config.yaml
targets: ["colour"]
norm: "layernorm"
drop_path: 0.2
avg_pool_shortcut: true
label_smoothing: 0.2
loss: "binary_cross_entropy"
optimizer: "muon"
lr: 0.0047
nesterov: true
batch_size: 64
lr_schedule: "linear"
Rows from block 5 of a small image classifier, named by matrix and row number. Rows with one number belong to one channel. Each number is 128 + 32 x the weight over its row's rms, rounded and kept within 0 to 255. All counts start at 0. Numbers have three digits each.
Before each channel's rows are labels from the 100 images, of 14976, where the channel reaches its highest value: "responds to" is what is common among them. Only what is clearly more common there than usual is listed. The data: drawn small creatures on textured ground. In brackets: how many of the 100.
# convs0: first 3x3 conv (model.blocks.5.convs.0.weight, 128x128x3x3, each kernel summed), inputs 0-127
# convs1: second 3x3 conv (model.blocks.5.convs.1.weight, 128x128x3x3, transposed, each kernel summed), outputs 0-127

responds to: pink (100)
convs0.39:132121210126163083155142168128128121103141139065128141145128097139085121134113175103128143184123139110114124112128115120148135183070116150132119166221150122128144162255074101109126195247147128116136124113111128113128110128137112125101099118153128094114144116119123147111144128118136128113115153148107128100107138247128148083128142115112105174121130131133096132173138145160142093105148
convs1.39:128110171109127119117128095166184093120113128128157085135137053128111128128122171142133133167136165098118143203136150128046103104114097142128168147146118099203151128153107181137102155255135091113122142149087160078120042128112209128137118055150128143128128204094132150137128163131120144123110114098121107136128120144137172107102138109138121126202144173125128090095128173103128090140091

responds to: brown (73); dragonfly (27); red (26)
convs0.49:123099124099042100120124134136128113149131171146109128229091124082084109158116204086128129077120171116121100119087109124128124139209139138115118125138121127128098130080116128118128216144071141135132121077121125082176125138125102124128140162149201117151135255071133128127141176128095119163128128109097123111137126179128123065114145096149122128141118189152107113113109137129053123126117
convs1.49:117121091038120090112143162121131085150124154188099106255125119111117120186109161148125110096127168088122121126097134142111127119180153119128132146123116148128128108041120111083147133147130108115136117159107133121122094148123144147120162115173255120144111175129142128075092184131128137161128122124116128123210089106108115146146135127146127121126116170138147095132113094162019128128128

responds to: black (97)
convs0.96:116118179137080144145128135128128155079087117045118139104128255103143106157147152128140122132111213111090155123164119137124121174097143073116218143149122134121141128116157128143121068147069097139144173076054146124139150122114121117095084117175120149112108150157128109098139149120164133128134163140120128133104128156155137128172144102115212053128138109100118128128097123121107081081203
convs1.96:120099116103137085073104144146158153116129075119114151069136239127174121115121122163144197119174135059130156167198145157150128171140085103095140099175129123159167145122133168132129090135087135140110094113045113128105113085132100091111097117118099159121135167169123119159137155102048131146141134065125110107031156142132085131149173170145132128138124086109133164115096138096081121101156

responds to: green (98); crab (28)
convs0.50:116131133128139093141136118194116167138191116105112110195128174220123118193141156149136145136077176127121130146141097191137128134156171117136166091141179099185078118127112182130122122132065128107128124078153120120106155082204122139139135115129128159107152150082162072125186143142102086128169169065063177191180102148138171139128136118144189071128122096133110154111113134121121131118095
convs1.50:128128132159140114118097088131101161157134112128128122177116226194153152106114205172128128128087104128115128144148104242149142091115116109138128122128128138156128128084107143127183089114116128113151139133156084081098133136178119036096128136156136143128135128166104109086219140144135151111128139123052155128225183166138111131125123130128133121100112139139158230157117134141128111128091

responds to: pink (100)
convs0.97:157077134146128139147103104147155137142143128159098129105153128164158142187185073114128111112142121136118142143139098121106120161163068102128128084176084118131142144225097139119136121079106075169106159128150128134126158101121121089172141233100118154130099103174160149072200057110129146101149117098128117122145105209128164160143146128107177223150117103096111121107057109115166110112128
convs1.97:136135150146082126128110141128142145130145153120128137132141109135140103136103123128156170236161137138125116128131136140114109151140151128096128120178112098180027104255109129113119119124133133132125128128118113128140096137128122109128124232134069079113173102067116125131115128159140131152128125104113128139128128125139087091128105104141184200169108128113120135128128140143128035111131

responds to: white (100)
convs0.46:120134120121151124134128161101124118108101119070133154128168124152128110176067103118117151123111054113128169164104127128128117118100113087128110048132184220109129134068124126114126117215113112088163156085116124131098131119070133105146113096149092128182140128104105081123231081121120128097107114149179112128151112119111122220128124128089108135121153073118138096157128112139110065217084
convs1.46:138123146128142121134121141120138124147075086255123157116182150146128149138168121078096186108100127106134134110121086133079116132104146129156098115066136204103080107141127108121122141210131142089172096129105101159117179099111128123135149145146080137171112135117115135128140118133113106106118140175130098127129111132087138255085140148061107174113179115135118095164118121086125050143148

responds to: white (90)
convs0.123:122150125136149102160128162106139128057097117154158204255140096097159094174077195137119122112141139137137180110137116119133128102070194139134123158128178135121070147039113120118132123164177114115182122083088140186101120123110131119099125134132113122121108106104096121115108104152170128128098114128128086128156103187117096160130128152090120117134050178102154111150128146123097125110170
convs1.123:177114128191118176083098141106121145115122118141199251194144135137120087116168116206119137098135184080136157118151149156097134091096204142109116128111107145122079102033115131066126066128111101108113137100131156151139125143135154122125128099142066135130135138117221121149143126138147128117104106072125078149172120128070109131152118074132149126151128105162111117096133130126163111136140

responds to: grey (69)
convs0.59:149128105128147137140156200168128099131112125156125128114128160103141160134127099142128163128086093101216134135127174137059157139145155159121112121155157103118158106121110128182100176142087128136066164086049206147165151138086135124121145128120139229140079157124097166127167077102099128108107157156120157166154114115156140119099138169130071157143128113047135142092126136094094147228117
convs1.59:135146145120128168171121173109139152101071152202160057128106115128150173111147109128115067138233071116170109128109107122123128128128041123128147144128114120150128228115184143117128144128171163128106103116129098144128128199100080128128161153150162082104159145045079112128178104123115128154128143160181096094117128143116128123141082110128157180128146141108128128128128128160142033101141

responds to: grey (87); dragonfly (25)
convs0.98:134137128164146105128131117103135130150097122117092080123104050072139154076133122141137120037128102060107028128104111183128165136128087094128179129137030137126234113116118168126168120089094126125082160128163157150170133123174137121128111128148123129129111120133113145109130132127134121153146153071178126152174150124143086101141128151090145065128154154100229126119137138167124155130103
convs1.98:135163137080075154092147201124119086163154080136112112157138128092147084109130117116145117077163062098143082135143112151195121114160142103099090106127063039128114172123105152188152070099154151128141128121143078132163155118116118124119128111106117128172110168128117120128168182149134138127097144127208141168139205151128230061138101128123104077133115150111156142144099091105077128133143

responds to: white (66)
convs0.32:170099099139125097096138132165128121113120034109115110144123132110120123120114120146128110092075113105192153071104154107182128121216158141128085156128097151119083098098148128128109120067142072128154122160145126128098138128160091161018127102126174117168087162089093207133129160140154098216147123105128136128128138193128122064114180105129135095128161145149080136144137134158079108168157
convs1.32:153092134083169135100105136135052152092151122188127126164144149123097163136150109120117123180140134059152125080082077122135115107136176160094099162216091154185052144105134115140133100063098123134137084102114144140123137102118155135117120123164188171186140140083153101154173098118146127136143104113117208140109117119124170050104148146152110128124127113212070125122128125106066134167111

responds to: white (96); large (59)
convs0.13:138143138115169119084128171100109137118146121116105121085122243108103121125150195193107109121131140111147154102142114102140133139123096147081116104100122114112033170116128119117127131085196106126129143157118127120147105138111116117147132126122128115130095128220108117121141144131083137127185158125165067123255128073128137174155119161095098114128116123215144199124128103124164139141128
convs1.13:125128126099189143109128128119161120110118132121134128101122189066150076147123191199155124166106119146125173070104128149171121150106164117123128084132138125120206118096150110144115128099174163128151136138075125107058143142133143128100138138088075108106131070160158089103118099132104173201194152113158128143121159058113134051145133196170173117136117115057174132071118119100094169117102

responds to: brown (100)
convs0.124:128131133112111125110128106142117142186128116110112216128108136108113099074143112122128119203191141147114136110154131147120122128092137102134144135105005109117138161210122145118105079133069136108139124220123156150163131135107116117148121145114128164109126115133137106162152163101106147098128122128104143128123106149115131140127057141121147242166069144115057089145066185128130098196129
convs1.124:077138156157128129147194098118128195153128128119089128095126118128154100007073062173121103137176129112151163111120170148102102128160139132127169117139099128123128133179139156098128173177126137125090097164088169105153000128081128102128128142128122127119049128128161137137123128141109137127147141128128119168167120128147159112069109128095153178152185128081128092128151193102112152122134

responds to: white (62); black (28)
convs0.2:143149183113164058150136132124111146139133093116151160096128128125085018080146120128114190115128167131135095135088128120057128128127206106128171204119108110121153146158167122152128151065111133128230128120221063137142185166160096102128119128136128118146128142146154094087106113135149131128140104145147119164128150115137167120100067136152107128119170199162162103136126143128104121073118
convs1.2:116116079128142093138135179101128096146094083093155147124151163128198074092138128126124086135155124132165106122042115101145227138128119103105103124168073125189075134128128169112146187121133138104167181157167053136140189148092145141105139119145144178106145128137148100116068128138076114122112123128138104172102182115057147110125209125113118108115125110114135165087153088098163117118194

responds to: grey (65); brown (29)
convs0.17:149113138148142168051111128123129112127111141163128105157192205121115089085158117130142182085090155116071056118087163097140141100066145113105116128112096120128176128126158125091180138086182103138133162194070128179158128128072086128149128148108114106112232094144188125062083137114151150151128163102152132093131128111139105117089131099121104121128146140137193133155108159159179166132109
convs1.17:159116126103147113165105128121120112076151116173128134134108145099107116135133222116159128116152112097148128061128162080128174021116131134192127112153118085134150080117105111141101076128118135092148151130068157118128128107126138152089090144144163128061120116255132121132099148128134104128140140137132116177088137081125142099144191145148142093146147180119102172110100093106139206168128

responds to: pink (64); large (55); grey (32)
convs0.42:132107151128123096167136121128134146120054083107128129055104074108078158142170116125108162176094094090132113097118154121125137128087129129123159157128132146144171128255132145124082089143172194104178085092110186128167155128109158128119128127190160114139111128141124112087068102138097122118088103125125116089121122162122162101133124114120128173112144064036106098133099082130167138110161
convs1.42:123145157179132156092114156141110113114139138121113115069135046112128199116065197105131159128092102141140143124086134138123080129135128157128112159164107157086051130213128091112033102142132110122136195135128115192149142151073135128090066122119165169169062146188150177095127117154176137135124161104171146127116118111062165075095116178130152114128152121108121122127123136109109119147133

responds to: grey (58)
convs0.4:184149199145192128123111135091140177089141133119128109114150128128000135061163079096141122131128107092133090179100154128152128129086092112190133052096139141109148111128136128118096128115097168113128125125181086151128100115075118156112182153130128125088080141128111155132112157128124117162171234083128150115096139146161135119178141115142155128110128113203173135134128160163085148141122
convs1.4:117128160128114104161128132128124091075128117165136073128078105091153150155107161140138198128154128128061116143152141128110128116140145152128121128101084116173153114160145039161144108024114128143123137128100212128134128110117123142112146157110230177122112087082143089119117156146102128140141126082145041128108125140163147103128114132128171094146163128139128128089176119128143179160011

responds to: white (76)
convs0.118:121133089138255118141128158094111116157156164117142165128128124201115149080111115118136099165071144208108056151104134108108128168144138079108170116132113120113160147070123114127119206087184128128110151138161114163162160126182165128120128128109128091128188128131120120110048135122145111109152143091128148119105140114101103115119134117149157112133128096086069175159063145155122106127119
convs1.118:127159128155140132033128126098162193131181123112146165132127159115134137063115128087150115120085157125111216133123149082128163128092173138156160110097074162147141162135077045120117193139121114173138128088125131193090139151200128128122124112182116113135207128128142136127068164116064127102080095090094128111146113141128137103095161147135107093144140154087114121126083104195078138128135

responds to: green (80)
convs0.38:102128093136131109082128101117128112112147215099135127128089128176134141134141174128158121132128148136112151128129116155058128128186053104109186155043122126160065101149109095128114131082077137164133156189120144152162190124181136125080122163093137095080128113136213140113124122144231132155130136156141136128128088128110102113108136128139156134128215149125128196099061146116113142120090
convs1.38:147132141105078084162116128128128123104148128129140137141080147147114114165103128121128176151061093132107128128173032163171149162150113137099118192098141037096144105091141162069128128142128134104128143119138142141134119138160156125169148179143147113128117105100186110128108128108166133147112121114163136112130147119146125004186128161125163125032114122096215132189099136136100155086077

responds to: black (79)
convs0.113:096139078113108148159128128114111116131175094128119143128137111079144128167130201116128034151174139114072120150150134107093128128121108138139127194117149105128115165115165128147118143173136128173137202209116128128115086088123118141170087106128128085152088115107128144145176125156176128118128038158120129107128136163159163173107115067140156128133171136178016099163112158087120081195118
convs1.113:137160171155201100163140145170127146116141081095131128160120021138132128152167087123124075107082125083121165102121134117109120106093118092128141175120091183081142120089128159083128119102139115181112141089110128120182119129068124141136124131152144133098161144008134125149116167119178146128168103152146116128145128128029133101141118177103122128125085102159158057123200171136136109109137

responds to: black (86)
convs0.26:145126137139117191116135114180128133039094111128109151094158065089163095166141141096137134164120159100128146041167128128102137089123193120135197129090174127128110127192118115123163078160128120104143099068140119101126114128095113142128133110156136126128122113128128221187145117155108158147105173116153139075114090128106131182128089111166176156095060111139087146140099059109154203149139
convs1.26:117111139113105168092118211129116183110090118074143090090107076126156151097143125098180149098152181116095120113158136171133117037039114111174145101087116182077115136102127155123180114101142123135128132128128185113117176170060104146100116121181171179064126151089129142155130122106137147128071135135116110141134096135141128141157159075102161082150137119087122108128118101049149070135156

responds to: green (47); teal (43)
convs0.6:102138108140202124119141082147142165198098128151137123144128130128120102062085115138128090146114112098172141141104115128125115103142131119121161120102107156128139129072146146131084140106187090147068109105184152091193149156190139141112179141183168157122119176203136115110078145111139091147103137153128146144174175098055137106142128169144178118118084116121229167128211102134145151143079
convs1.6:110152128128085128114115145088120116184128119142158128145099109116128179109128045128101130096128117110148128118104116175137128053132117109050112128128097157143155114124126094118107160161111105128140128067148128128202175159209110128161109125128226128164091109002128134128113161108121110142158097158149144186187189158099162083078139173130128148124100114093151128119126113120067159144115

responds to: grey (83)
convs0.24:149189167105118164083100127104121128127140157085128118118104029165119171034192080181128176138128140143139157114094182137132119122184083102144057142141110122150077161148128128179117112099059148118103107125144128112200159100148163119142128096020128130128156151194123138135138144128142095111134117115069117119128137128128126128174128119138090098130149184096144096155192109134138124107128
convs1.24:128202133145101160110155120117148075093180120144110111131173047150128145146105081188158143128086128141187116151140155100111095146163142105104111117096133051075139106077101133155128136141134148164128111138183168115201171096128128088146124084125168165139151182049123122118178060114106098119102207128115199104154120101180109098155136110151122147092152118126156120170113100160139167125160

responds to: green (37)
convs0.44:128139059105151107073161145121128084064163076147147096116154114138112148153151103111133110188093100154139112139138128128214128128091164120120111212128138176140088123089103115114099148084119128128177091193088115183104118070147160143122107079151137076162152114076209185089200155128143088192102135128128112136126128109116126136118141136128108167155141084147070091197138133128133130150146
convs1.44:151200127136170150143081116152128116138105128117128150096155195112085156068109093088113125138094168079111151139130135115180129057040173154146162166128128158138128125108147128140121148128145128109144128116042128128165128161118142171093082130123080222193102099134113161140154128125128144165045155120117127128108112119114194050128128164149138124120120137133105100194133183129080165085128

responds to: black (95)
convs0.79:140107159128148136117117124074134128074137066129123157054128056107171099137145176119144164178181169119142161091120155137097135082135127127135152138138128109128120135171146162167119068124070192075068115113128139110071139111141137128076115153146173164145128146139136163102010093169125149105096143130128095159129154102137170162139140123128186115128086229149083128128171128157149091128114
convs1.79:073140145003150127120141126066139099119140128121125143078101120173182125139205082121106109148081118134098131121106122117128147141082110108128131146136095161144123190203118099118137065135100070193097131168176131115142108112119146106194110120113128108138119160109136176121117119136072089107128095120182182112145099138106150234136120159121107106128128170138128103181128069125139120168147

responds to: teal (60); brown (40)
convs0.105:137172205116119106195128152155139148168118116163128151107122110094056122204211091113128159128130078196110155128092099136172120157098094084111124204091080136128131097154064116174128097117148114153101124132184123047168128150213133089116128159169114142138128108138115128100116102128127148136128113083165118128142140136116164113118164110112124183111113105156146123075188163094106164143091
convs1.105:100116128141072132128116084128106164137149120182141047178109087143110130159129149103139123166120144115168130146128124154126074139102110139115118128128120110115000163189119117169114104100157133104085103159144151128165188149209135096112147152128095130105124128149128134141086128182172126123091141170116108128140128128116138119090174159135140150188070141116169036103167082077171085120123

responds to: black (99); spider (25)
convs0.61:116106122124087136165128113138128090118155109163163135169137187102153088119064123128109093128104040109175116128089152099162122128128091128135212143123148146139100191167150106170098041128128125151140174139128133101108095128101092106182088112129117029128109128161128077124082128137183128151168172145064098128110122149110167128104128051143136146106213151164072128137128148117112167126120
convs1.61:092122155153128116255128121152145128101095096134140105123141140157137137140145131132125108137115123117128162128150139056103124129082119124128102153129119110173177163121155187061105103123092138172137188103116152128094160137098116112177088195160151156085212100056117096160117147128164133148149167137111128210140144086141096128139128094137145097128040063110068128128162106128111155128134

responds to: grey (61); white (39)
convs0.70:105145174078098136153128118157128150108147167193130100116082071119115167128156128114121127149125106191163149124135129100141128116225160100132080134095105152136168140128129096143151047093080128141104112004136128087075128120180214093113124098153172095150157130118137170126088139128068139147162137126126128138117118105126143119121156109145100128120068147119099138112050103099120208131122
convs1.70:138128118185106158111147073159122186047156105121155114128049120128128138123108107121126110087066156152136106107140140128160137096143138070194128128128117137162104119128168154128109202088226142152112145115099167139104145179157086147145184128130168065128152078154143133094084091098128106134120192149133145133134128151109153128125131099126130119128159122088128109156161105146195014100089

responds to: grey (57); black (36)
convs0.117:102151149120246167153136107052110123060146143180128161195103119140158114060164057128109151131121189198131145122128158137108127107145155065123128153103143204079168089127126093118110140099167108100164116110063099138145133115106142128048128112165128113169157164099106152157125114121124133106128120155104111128113138164142128128093115177129166072105112103080080174111145112125161138118119
convs1.117:138101102142131190154160190110182194118154131118128149151102110092128187157111136129144128095167156136134083128169124126132072142023118115119151148136116130133076130128090088124098140117047126142144100127125126215150129132170109098111112113142093121094138148154162155133099154113119068100162127106140082227119108108114146114072141071100083126158135176128120121111198128156214128140133

responds to: white (91)
convs0.93:139116118140188082189113086104121137095152152082128151107113235175136147043106157128154134212149139154111092079114119116100128140136114128128136147119110115128164115081114093113133186105162200158124128198074142142138211112123084082212125103108118139117175126148084152059112076169149095128164158095109128143099112128135124133128138149124118147143147147139104166147135174122096137156146
convs1.93:178098117140099117052162091091153128060160121128196124128130107112143107107069136079155103199054106210164128106118152097194099087143172139145128128094133156146128185128110179127122171128167089148115113123136102155116128128103117128147115102103120114140137078154176128128144140100116143110169066150113183090129119107182128105068161170140136167139158141155101131101117064108040156128110

responds to: grey (69)
convs0.109:140140106136091149092141173118119102062059171106167144226128167129085200134172186157135130128140125122099122056119091141118136157140115173131135133107121124110103132087107102114128155137215151128139143140136183082154131128155166158184138097069132104149148226116113162153143135128091093102125145128128123132176127185102064093124116147128119108091160111130092093097131069083102117084110
convs1.109:123192087101111137140149165117123119073133100122135128255152185113106173145040174162179066186047143128155167113124093089128140102138128120138128130125172053110122137098157135117120096140139135128138128128128149128144178126148108120056131135121122111128098147181108151112132152150141121136143165105121165128242132159115120126137128102155072094080128121119128163160120118152104110122149

responds to: white (100)
convs0.74:121116059128097128122128086120175122150079128130108130128125136125185120255121128128148090137072056134121255138128134128161128156126141126128119116103219153112113153115156125127078115099111128118145120118105128099121152133096128114096128121092128070116123132128091128181111122128109125137118131132139090129128161136110120078136112143092145181128066062097212106116084106130080123073119
convs1.74:116161149062115120137114068155133128151128109214124116110137163140128135207161125146103128171121143112165153138214103150093191136106218124148133159125199135128011109171139121118119136103100104135102074128189128151140131160124121122084128166107151128092151139119140084182115101125142111128123119143117117099135106131125112128131116120111134215109112113128081124115128128104151013137128

responds to: white (62); purple (33)
convs0.35:133147150144168104160128111131128129077136103155128140160105114139099097109159128141120114128130110175130078133118099128100143060129227121128155034154157150098145179108115133118210141172100129131185100084095145140077069128142134116255137125111135084152161135108091135086128103116119119103112156116128128128179113118129099203136133134094188136139157069164128124175109095100113105109117
convs1.35:106086129187120121137130108129110062137102137128128196156137185141135106077141187092141122104144105115162116088135118128107242055128173118089120131128167148163105114136135093128129141201119106112174128130126104138074154109128118107186156133099157136131147140198074094126067150139066115118115132076116113131095135127194139231135133131112117128122152118124115098184119068121117114077153

responds to: pink (98); large (65)
convs0.58:123151106121165157154135161114133128139149094078139161015131106078165125111112141142095128180152072127131132103120127120089113116108123105128078113123138117150083138255134103091115116250117148141070126105144142179153145121126108131156126118137112136119108116186100117104073124133133128123166123166131100128102110151128128089124128174130122201133172122090091122103157147163145109113149
convs1.58:100089095117255137210146168105152126128100128086165176101117128087132091128096174064119138163151076164126138081134135094122152074119122128120080087167117115157142157164144128126120107232099187154089107128086101141211154121125136128128121128137128128155099128114100132100116099146132128154132168133151110124135158134121170043064094136133179128122128128132162102122135119101130116144145

responds to: grey (50)
convs0.75:115167155136147150027137108118119182140128149081179126121140105145145089088151064123128125071144170135128134166111112146180124098118090173152154142132146132139091122090149088171100101098164109139096093206128126128173098144124128154170148119140123121072128110124155141151023110169203136076135122090128179125178164130104128137113099156120164057128137111120174130172181143182149183139128
convs1.75:157159090128110077088200118086135153170136079078112112152093092044154086100128121136128118056151128094163161145106137164165022105128173128128139129114069128137163144140133128127181134110106146126160104078112137128118169116160109194076133096128104074115106142071107128139197102065128108146110081103128128096112098158159142077110130137104128163079124128205128144085104115128103128128145

responds to: white (45); green (38)
convs0.54:128128163117128159159145128027128128129151102094128169105129164159096147150141128128128153133161166089100128162120088128112124109141130082135142114118158128217099095128111170121183111077108143148202120131071096129128134074158140134146162136139120100255161094122149068126205096139112118097135116123146128112122121120070164096107128121138130140128164103155186141159073185142151077186104
convs1.54:130098178143124124158118116113103091144185172106140143174133128155138151111129137136099128133170114144083119099148152168114124143244134131147054070106076180166000118085114149095123169120131158163118119102083136176100104137115136121145146132132121104130142147095114140106187112118140118118093159104119172181106132128140129122070157141142119077136111167146095090117135132169143076193126